python train.py --encoder_fused_qkv=true --encoder_wave_strides=[5, 2, 2, 2, 2, 2] --encoder_layers=10 --text_encoder_causal=false --text_encoder_activation="quick_gelu" --text_encoder_fused_qkv=true --text_encoder_inner_norm=true --text_encoder_positions="rope" --epochs=22.3 --lr_schedule="cosine"
Rows from block 4 of the audio encoder of a small contrastive audio-text model, named by matrix and row number. Rows with one number belong to one neuron. Each number is 50 + 12 x the weight over its row's rms, rounded and kept within 0 to 99. All counts start at 0. After the name is the row's rms in percent of the matrix's.
After each neuron's rows are labels from the 100 clips, of 14848, where the neuron reaches its highest value: "top examples" is what is common among them. Only what is clearly more common there than usual is listed. The data: struck, bounced, scraped and rolled objects made by modal synthesis. In brackets: how many of the 100.
# fc1: first MLP up (encoder.blocks.4.ff1.fc1.weight, 1024x256), inputs 0-85
# fc2: first MLP down (encoder.blocks.4.ff1.fc2.weight, 256x1024, transposed), outputs 0-85

fc1.152 212:37 50 50 54 41 51 50 49 50 50 50 50 49 85 51 50 50 49 51 49 40 47 28 50 70 50 20 38 50 51 31 49 57 49 50 51 50 51 51 50 56 52 49 43 48 50 59 58 40 48 48 51 50 43 49 46 50 54 27 47 48 64 73 51 51 54 48 49 50 58 50 50 47 50 50 44 50 68 50 51 54 50 47 50 50 49
fc2.152 549:49 49 23 63 50 50 50 55 50 50 50 50 51 51 55 50 41 50 49 56 50 51 63 51 53 42 39 49 46 57 49 55 54 50 53 50 41 50 50 50 50 49 50 44 57 50 18 50 22 50 50 71 79 44 51 52 31 50 50 78 31 38 51 50 49 50 50 75 50 50 50 69 23 57 50 45 35 50 50 50 50 44 50 50 48 50
top examples: clamped rod (58); glass-like damping (47)

fc1.373 265:46 50 24 43 51 50 53 48 50 37 49 47 50 80 50 13 51 50 50 71 51 50 50 50 73 49 36 53 52 53 50 45 66 50 58 44 50 58 41 58 36 50 50 50 49 50 50 59 38 50 54 49 51 66 50 36 67 50 54 50 26 69 50 44 50 50 49 50 51 12 47 49 50 49 50 37 50 49 50 47 63 52 48 67 50 50
fc2.373 751:52 52 90 48 51 50 50 50 52 45 42 50 51 45 19 50 50 54 49 49 52 52 75 50 50 50 58 50 61 49 69 60 00 47 32 50 51 49 50 46 61 49 49 51 49 50 50 50 50 50 49 50 49 48 52 50 51 50 47 49 52 45 50 19 50 50 50 23 50 41 51 00 51 50 50 99 42 50 46 50 60 50 50 47 50 50
top examples: striker: soft (87); steel-like damping (65); shape: clamped rod (38)

fc1.524 190:38 50 50 31 63 50 51 49 37 31 51 46 50 50 50 50 49 50 50 50 54 52 50 50 89 51 50 74 50 51 50 58 50 50 52 48 50 51 50 55 45 41 50 50 51 51 50 60 42 50 79 49 50 49 50 50 56 50 52 51 45 52 49 49 51 27 50 50 52 12 12 50 50 67 42 50 49 63 50 27 50 50 50 49 50 99
fc2.524 578:50 50 50 50 50 51 50 68 50 50 51 46 50 51 50 50 49 63 50 51 45 29 50 50 50 51 98 50 00 50 32 55 53 42 50 51 50 34 50 50 50 52 50 50 50 50 72 49 50 50 50 50 22 50 50 51 49 50 50 48 50 50 49 50 50 51 51 53 49 43 47 89 49 50 50 49 50 61 49 50 50 50 57 50 50 48
top examples: rubber-like damping (52); string (37)

fc1.342 242:50 50 19 46 51 50 52 48 50 41 49 40 50 70 50 10 50 50 50 86 50 50 50 50 68 49 30 54 52 53 50 40 66 50 66 45 50 61 42 52 36 50 50 49 49 50 50 56 35 50 52 49 51 54 50 41 62 56 55 50 26 69 50 45 50 50 50 50 51 20 48 50 50 51 48 43 50 49 50 38 55 51 49 70 50 54
fc2.342 723:53 50 99 48 50 50 50 51 51 49 50 50 50 44 32 50 50 52 49 49 52 53 81 50 50 50 58 50 57 49 58 51 00 41 35 50 51 48 50 44 62 49 49 52 49 50 51 50 50 50 49 50 49 47 51 50 51 51 46 49 53 45 50 34 50 50 50 21 50 47 55 00 51 50 50 99 39 50 48 50 59 50 50 49 50 50
top examples: striker: soft (88); steel-like damping (66); shape: clamped rod (38)

fc1.626 121:41 54 41 70 47 38 50 59 43 17 46 50 68 50 29 53 54 85 55 48 46 43 49 53 64 60 50 50 49 55 50 48 50 70 50 48 67 49 48 50 99 47 47 49 49 25 50 72 49 50 47 52 49 44 55 54 49 48 48 18 50 49 52 54 51 51 58 49 36 52 62 62 51 62 56 45 41 40 50 51 50 48 69 58 49 49
fc2.626 321:84 48 31 77 50 50 55 48 48 44 61 42 49 51 49 51 54 33 50 51 50 51 43 44 51 54 43 05 52 52 48 45 74 58 50 60 55 50 53 62 51 58 55 48 42 50 49 48 71 50 42 55 52 49 50 51 48 66 29 35 47 51 74 50 53 50 40 50 41 74 55 63 49 51 50 08 51 56 49 50 48 50 53 51 48 44
top examples: large (84); thin (high-pass) (83); ring (30)

fc1.393 283:31 50 55 50 50 50 50 50 50 50 51 59 50 45 39 55 50 70 49 49 79 47 50 50 50 46 55 50 50 37 24 50 50 49 27 49 50 00 84 42 52 46 50 57 50 27 50 50 54 50 50 50 49 50 64 50 50 48 44 50 65 52 50 84 50 52 53 50 51 50 56 47 50 41 56 50 51 50 50 54 63 68 50 42 50 50
fc2.393 723:51 49 66 49 49 49 50 52 46 50 51 51 50 14 50 56 50 66 52 47 61 50 49 50 50 62 78 62 50 46 48 49 03 47 34 38 55 33 50 50 65 50 50 84 67 48 50 49 50 50 52 42 49 45 74 49 49 50 49 48 55 48 50 50 51 48 50 50 10 50 50 37 50 50 50 90 20 43 50 50 50 50 44 47 22 54
top examples: steel-like damping (62); thin (high-pass) (60); action: scraping (59)

fc1.181 042:50 77 50 76 48 49 49 52 51 50 42 46 67 49 25 49 50 88 50 51 51 19 31 31 46 49 40 55 48 48 47 46 65 43 49 52 53 19 52 43 88 50 51 52 49 50 63 49 96 99 52 54 33 50 52 52 48 46 48 49 86 32 51 51 45 50 51 54 50 60 99 86 55 49 49 50 49 75 51 50 37 59 58 48 46 50
fc2.181 053:53 83 42 48 47 50 53 38 49 51 58 56 38 50 51 56 54 47 54 51 55 51 50 48 52 49 51 57 49 52 49 49 63 49 47 50 84 51 42 52 60 57 51 32 49 48 54 52 58 51 50 55 52 39 59 49 41 56 52 49 42 58 48 69 48 44 46 58 51 50 44 53 52 50 54 34 48 66 70 33 55 48 68 50 52 49
top examples: rolling (61); rubber-like damping (57)

fc1.265 288:50 50 50 34 52 50 50 48 44 08 51 50 50 57 50 06 50 50 48 50 51 51 48 50 89 50 48 51 51 51 50 50 50 50 57 49 47 50 50 55 40 50 50 50 50 50 50 56 46 50 76 50 50 51 50 49 83 50 51 50 27 96 50 49 50 15 49 50 43 00 42 50 50 51 50 50 52 65 50 26 50 50 50 50 50 99
fc2.265 911:50 54 55 49 51 50 51 61 50 50 50 49 51 50 02 50 50 61 50 50 50 43 63 49 09 50 95 52 43 45 50 86 22 37 48 51 50 50 41 49 69 50 50 50 49 50 53 50 50 50 59 50 44 50 51 51 50 49 50 49 51 48 42 50 50 51 50 50 50 32 49 50 50 50 50 85 51 72 50 50 50 51 50 19 50 49
top examples: small (76); bouncing (47); plastic-like damping (42)